python train.py --arch="convnext_v2" --image_size=64 --num_classes=31 --output_stride=8 --isotropic=false --mlp_ratio=6 --patch_size=[4, 4] --conv_stem=false --optimizer="adamw" --cautious_weight_decay=true --ema_decay=0.999 --epochs=46.7
Rows from block 5, named by matrix and row number. Rows with one number belong to one neuron. Each number is 128 + 24 x the weight over its row's rms, rounded and kept within 0 to 255. All counts start at 0. Numbers have three digits each. After the name is the row's rms in percent of the matrix's.
# fc1: MLP up (model.blocks.5.mlp.fc1.weight, 1152x192), inputs 0-191
# fc2: MLP down (model.blocks.5.mlp.fc2.weight, 192x1152, transposed), outputs 0-191
fc1.867 102:091138140181119094139150136147115118099188144121143101119145146134119129137153147132141127112132139140127135089144093126156087109129121097136118127110119141124130088146129034113123141142119059118137121105154117148074092142110113134116137131162139113136108124173107122093162160119113161126128141129161131155099156177130088138119130141086125128156121123104159113074135118140112137128124117145134094120162164144126089144138121156096120108152109121144112155135145127147141146084115119105099154165113156121102129105114129109067125092167129107189104107130125140109110153137078101171
fc1.868 100:133148151141127093128187118141163119122124143106131136133145123144135144144135144150108187160090146115129114118141104123111150158116126128144136153117121143120125123152176104131113130115123117112134144129116131169125111146113170112165107116104131115127105180150100106137116069125134190130139120140139139129095110113111120146122155146152119134113134141151136091095167078145131145096090160107090132145130191083142190221131155126070140131134108146140127131121135113129183160092129130110118139169123139164137074114135161119107137114109107122107160117127120105136161109158155117083
fc1.869 099:119135141185117131110132123114147152160146112132112146133174114125162098144151114112150181128156120138162125085124145146107085138123145116153115121120118093179152111133127118108139146105117146124143182144167142144071120129143136118109140089123152108117180100139116121122115103120100122161157118141136111135116163162124132121121135171099125120107097109096145123179082133120152116116113134111124080161157137083177105133121117110116132156176143154094099146062128100105115102123124159185135115175091154121082118134126104074118151109115137120120113132148138163136129172098130105120
fc1.870 107:107131137155172125086154118118120122100128117141116149189145154105124097131127094150095099126114126148151129145101168137069132102105098063125112130182148094114132139093130135164117121140104127106090143113144143171093121143161145116151123115099102091126130119087093135149162137091129134114123134152115147101180154108127134117146093173127141112135140139097140107107131121134124164108173133142110149126144126106137167164172160103111077131129146163121120140070087111105105130152091144112109103149168107129150146140128151111123139129137120113150127108124087092121145125112176168089
fc1.871 104:113170163170113124143113159140164109149127127068129058126126129118107121138124089167100098149100104176208124105138165143103136134106147139130127142135129125102126107123132112136142153139105142099107087146146109160100138136074144115134147111162158123163137173119163127121146153131144115146112116130126087146168162158137116126120123148093065118098115129109108129119128119177120108137057111139094122129126098092120160124148094135090116126148142131142145172120135098129139094149129146135135090163149128108124152116148128139109151113146100127167107157100135150138131108131124113070
fc1.872 106:102117100121157063111091101128099147159167135104130116092147154099117120133147126143148119119108147151190135137117189138107129141115117125093154137136168093094121159116118113090171144132118141141130163143132125122096124098102118127127128163097142119139123167110102128123131091168153146123138124113167118111175079134140103113162117130097122149131094116091105087118114142101122131105150118112125129096123117130140166123166103050119072157155157141110096117087139137103114119141120065118141115104127122114162177143113102111152131155151147097123101105135134154153148151143147148147
fc1.873 099:135138138156174096132162114112130155129155188141117112101095141138172082122132109169111145127120089111113112114160133115115109114112156136124150135104110116093144112096146113137106120153158097152108108141148109110123159138135094130139118126164126053092101154208139136127143159135128117092110110132134122115119162170127136146124096117136109120118135077167085101076125075132117142114135154093150098132147126099116141170122094133121140152168099109108164184123110127121124164119088130134128155148109133127124083137155165132108127140113114113185144125108137091133150159115136124151
fc1.874 097:106118162129095116134127093132135142156145105122142134139117169166143139154160091152121137146125093175174163107125156138110136150119104118116113145154114145103111133141115124128178164138148137135135151067189139113087115128122116135167117127125102092143132133142090112124171141138096102189123112109117159137108152160117127174072087114166117146098127108112135073104124081129125151100115098107140102139101118146089114157108102127128132143079160077124088162124128145110139160135083128129127125125096091133155136128137144119134130109115111096150127124136153079149133097132168165131
fc1.875 097:122107118092134134158130144142143087158076132137139041120125119116097122144164103158177135124093136130155139113129153108089123135121142142121144134143095144133107168161133088127128130132143099135127181159129160145127099108096130108121116116156080127094133152138183151145143126102138109095124090120094143122113110102097105137146097162126111131126149106112108118119113091125127184115117150185144078149078151120099141112161148146140135119150081154091104166098151097172135136112136080136115102163098132114148137108097130131138103155112158098099146141125134127118085139111129137133
fc1.876 100:099107110114129184113102150163133126107132101176134140131139162104157102129170133155122143157160115141123108076150085097137150159111100127137106087081122128127098073161130131160141151154148131154157111134128116169166133140089143121087106098079122142110103158121126073159126151148128158145133065146146098153122131150086111138098119111098123141164159114137133137153112115129148178111141117138168121103154132137151143126142076131133095095114103093106123134155136112121122120139144144153122103128109158129088118127156173114114111110139111119139130141114116153076160081099116130107
fc1.877 093:126110132116153124112160133096131121115162126124113131156133111130144148140138150137150091131142139142104118150134135125100052125107134131131122120145141123151120114168101126130155127153141125132123143144144148118097141099142152149135089129053159146106131125150097131054143155132190112100129114130136127139162148126135142139135155107130078109137099096121110139135111126092112112130152133139117098110108144100156115137123163143107085146132148122066151158085109097111127095165131142129068136178108140100109117152137093126141133122095124125097072164154116204105125187082134113129
fc1.878 112:128121150136147117111152094103141083114111137140107133124150135104124152130137113116154122111103151134143118163196125171147138122108105124161148135165147165159104148124137143175147103095070155171153131124162105133114069175125157151145164100118110113115123118143094135109139118122157133119132141108154115144167138127129103128106077132122115129136109146111152109102087157166139146124101123119122107122161130097087153125184161123106119129180140135128113160080126105073110136114113104115108095150158181111124173140113113139095150064090120151119143116126140145128110102118124172122
fc1.879 096:139173145087136140132122100104114091076111132131142117103131122167088136139184095123147118155121155112130173146133134116142100148110093101166151112158136152108129154084122112112139123158085099113133130112139157123156131120134110120150106118151090130109132173112162109106119140142114141148163108096144077129114109134123102133126142166106126154148103103093113112148103128145129104105094126118156136139101146148153128112144125195130068127128103156178119096103113105158108124140122126161090154147093152115128152125153111156128143125160087152106127183097150113088114186146156163114
fc1.880 098:109099171081143161122148090133137128131131163185088095175109159143166106128141106139137099128167113164121154089145144127126173158109128124124141133101140114135081123116115169166136120120138146150137145158141162132142123154140142136099141115092092128165125160131092114143122105142104185152136122133107131118121137136094137143127123113128122158146117099157145132175149119119106133127161106172135170141142125125101125160126163131118133117147110142130099126093143104106101138084100110134090141178098154192144101122135119177094137112063070158115148110123119122129164094125113136127
fc1.881 105:129137120118135152078166057142155139090168166131149142106145151121149093139137091124143145099158134136141157126155121174091115141125143090123116147134139128149132133135126145110141103113108114134114179127116138188070132153108156153106084140118111092157144188121127123148120136127118128152135166147083135142132108138086117123173111112136141132179149132144144137144144142126121156116137125187116153073140132053135123140140113117120112155152142114146152134134097134093100151124135118101185119114161137116101092158137139141148140114121144178140139087104106114125138120140082135098
fc1.882 099:094085139103108110117145110110118102133130148139136111123146145127163138126109151152140114144143124150105176114180133089115116127128136129159138109111104105118117191156130091156142168137142097150097107155126099144107139133175148078134085112168141125156128111177096155100145152112114116177103104109136100161140124133143125058142122142136128079159146100134129135124182100129079128152130117097167127116127107118162136167145126142118122156165147139084116139126154088138059095134121082133106129109126119100173126125149110150129130144122132091114105161123154112138138147099123103157
fc1.883 105:137144140121149123132140131131151116133082163130160131114156119086149120126109127150094130156138154137114165094146127138128130178114103103152083114114114101122149115123152104103103136134137110131096199124149099129128138096097168165120138134114134108138153135161118075107096154139155153087153098107154088105134142123127150162094156162131121134156152106141111109141143122135118127136171129114149120111148167067110160196157118132113094165162124117157134124133100130168165090162120154119076107170100112119113103110178124104117099128129128161156118136099134159148131172120110153114
fc2.867 102:108143153067136113131117167112123121111158124147135116114157095086137146162139141112160130084131152158078143180110121108123102123144066116181120160083144100073173151128139152105121102138138117107115114134161111106105106112122153141085155146094136107152127139093169138111144124110155139110159101141107101142127120108090125099128162092115113148107169110136106134147171132117135101130097120139129116120087123122103149120123183110102116079105111142124127133123126121124105114143115095152132124092095157132123105078119103159103136152173158128122136126141166131097161133094149162102
fc2.868 103:148092115119110156165091117147171105149159120132135121096138084121136122149123142119115143142137091111092143135124171059129124118153132137164122098101145142122154124117131132122124144112164186114159178103115116146116145079123137129115115097144139102112128119143145175107149157159189146100103083100132090122167130145131147151115129111104145158098103168129127109089134122125119098092130164124127156115110095186145101081124124104090134069141127109127133086166122135125125168102098117164150156142096143123164130132107137128129104116133137150141137118084092133106115148151149131171
fc2.869 097:177118106163159090132077158141155112111137113089116144165102106103145125124123148117140162150099120162135075128115168116095135114135153138134123128106099125150133117127162144125158130134139143172111160158156124127104119136102131100128164101105144123129101109086110097143145144108118120132145159133117146117116119124167102153113121086160100108129121130151161144082141076117142130130140165133119110144136121152171124090130143115092105156126098152116156181127127127169083116130121103142154096144148159125161036138118144134118123130119100131169162094097114161093144162095088128146
fc2.870 108:089142115085108139129171136108135097147121119103117138114105121097106149103145140126152151119115125153156195110088154134143102163102116135101132145101131139125127126149137144111131135132117131197126122139122154152117114074145149169138152136122102124184097114110112144063160156115143130121108116105110148110099098111148091080112167174135138142142149138136134140130099137156114122101131123156172117130118143128132119150125092126155092150144075132130122137125172110147100191140191149126111130124144121192121164167158143105143116123093157120138135134153182153138121140093114121145
fc2.871 104:101130047141163123112132142108096158126172136130152115109121097129124107077157125071191098086129149147072152126132127132129148104120078141142137128138103136162113151114139140121121116112107192131123161154093149101121152133120115168152141122126109145142101111148123122152092139121125138157104153084121114141129085127111142135113129093154085148151095140141129128150186128144146155084144146118121067117130179153135147124138130134090094140088115128076142094115125152161129182131123140124159138114112116132145119148122143173137120100136108121143155132106109111099127109100121146130
fc2.872 102:105121161139127125082140135140149119100137136092132162139128144148144143109111136133147146126124082141091138124120113110150104135147114175122109086140069123114098108162154117156140138101126107147136101139115121145124152148086150139124149114111124091121136101120173103141120157117117082106180105111122124123088101091145156108149137122107108091081112116123141144180181082109141146098113135088074123153145077148104143102127069123120118130121143120124138157167149098135137130133093101134153083152155167128130128131177134189137091126123168112123170110105114136117154092145124144141
fc2.873 104:138108078145157167088122110106108102109163104146112115151157157126148180107121097124068107150141138118147166120134103145119136118140147125149106133136129158123156144153109149097129129169091152128124113126180118130146140115148105131144126123116141128124136162141112136091141105116105096115128131102154164146119144154158168103102135169111045132088109126087132150161142152091141114135074133104084094149174136123116147093096135111147107176146114148134127131109155117107135137101129099098124112144131165123086155143141120121095153114115143121119214114131119139154144170117106128132
fc2.874 099:159143144151115085146107135115102152121130144161186109175131116180140161125133125157129141156170115133111117113169091119107122138128134143102130129155090156136158157171122180131182136139133086150119114115112127112137161117095149142178144134128085093096115091123081126116158131116118139156142124111147109170108124145131150133127126171131096179160148098146117134121131149101110100117128111148115100135131120067138136120114129082169156167096122126134099170134146140138113139160139145098193141103155108139116095113112132106129120135109086114134134120090131121166109137161183131130
fc2.875 096:152070123149118120189145138155108093117162142115151176151154148155086127107166137139051137121114123119131109174126151176089140149126142145151128115122101148147137116139136145128111144122138130123137107123133142144101126101127146131097109102159118151118118164133144067152118117130173144120158145166109123122164113138130132146136132120137168087122131129125112140097122138101154096129116093170167103110113095133124074138110121164136099097153155101137144128164146121102170107150155144123123185118127155063131121129121110142140119148119127088079090134092104088093116118160120127142
fc2.876 101:126121145127118139110161155127117065126127131129124141205106169132107082124096086143152099105127134153198116124107143124113089123144138113137141141143111120121127141076153122106136131140118087198083110129125117135120128171177113154086117133139110152143090128136117112121132096184124135115114096131152136169099142110126127118108148114118126129147173126101146111146109136111101120097128135127163131127192178125152119111131159133107132107110118152134122131128149121130164135135137163163143143114146146120154095130120084089110132175156174129106086093097126120130097124139148080155
fc2.877 098:139111132130105120162141093132151120145137116102142167139126128177114127103120151138150149117161159164164122100108158146152109142125139152126115090127137110174098149095124093185124152085120128159132130104087103122122164140114131136158106120134135129097116101184100143152172131125154110132150123135115087104096145110155155162112113113129135078140136139143131096066155124110141181106140140117122102112159145180133138101118153162137166150069143116116138110141111143123152102144130104109110143101138144131180103163154125178126092142104133132149139125126115111129127096145069174167
fc2.878 103:152129136114119110129150131150117140121111118154112142085115150119094113148118121134159128136132138126104122144139095114128127169126107122173135101134160146148144111136136123137115158086154118043139154149125129145078115073109107116076149109120101130139100121060149121097117111156127131124109108171111148099182065136123172108108106163107184122107108102133122088106153100157130096138096099104103120115124120091095113135113112122124104130087138106132170169162145127083106113124088124135139122146127158141133107121160160110157138117146107092118083118125146094134110108153146143166
fc2.879 093:149125126151117139088110166154122094108095173136131094091111096086139118115086096118123093060143126093141113156109135138097134187125120116160166119119113150103109174163142130104136104130144107180126068153107140090143102091154119142092117087143184119125094162130084112113140170148093110129132123131156144135157115155163126109137160141121142131133135160132144098100134112148132110129136117081162102119111150128112134138116136094156156096117138108133120136109107148149114153128084073107114136128100136151119097133111143105145128124139119122087131115104142159114159149143132076135
fc2.880 101:069117090146130130072146144137081178151086106088129088050122091110102093098116091088150125123121155119136106124129138104151141148134167127167163126120130111149139115099113125145135116108143086141137127123073157108116072137100127134110134121138120142131086131129080115172124145102136134145096094143148094092111120130101139136140117142101128166140117134144134129143117151118107139140162100144142092141142150137179121122169084101126137147095121136133119091100119174153119134119121110158117129136145132084140156131133151108119112118167097121102157107106132123146141115142196143125
fc2.881 105:120114158108153112169144114130110107097159118113107144147135150132116157141139136128113133132092130088106087194137144129133101134114110151118075113100135121153066110100141069159154159129100145141154132133122164112107116096106143069097125102116100106132170139165158144121154141112118124122122151111104171123117097102096148144154091102136143106106106119120094072107154098143112108136131133098102134164135135158098123101107126109108131151175181110123129175138116128145085132133140145143123091124148111130118099099152168177123112129104151093140124123173132149112162149107116151157
fc2.882 100:115131102099150141118102137118100137099148130087115095145135119127137102141134145103118142099120121079138112130151101139166142103116100116133170111104130145114107135145081122094089161141154148072162114141157126137177134090066132126146124101142135112111118141151102118135143132098116145149150109140114130155086129133188156121092155112154141137133158191116123105093095103103102156121083126159162094097119156121131115151126151137145096127118193138137113161102114141104158103152145094099134135137064114138079122124142123139116120150171147096077113135129099119116113138091127113107
fc2.883 103:143157139134109054138111120134119118119152140141129122121142103129150121171118112125123141168121110098134120177105111146137130167169128164146121140135123095143142154076131173140111109098156155152096116136125081137114118137081115126163119165099160172110115184125134098122097143138164142108124114159109097130114170139103122128093114124132128083147150130156115123118117176106132091089138128107073105078100113101132179092164127134154132090103094134110131116152109129110157127124148086157139089083147105123112159106141133152129089126133147119141143140144124109151181123123134155092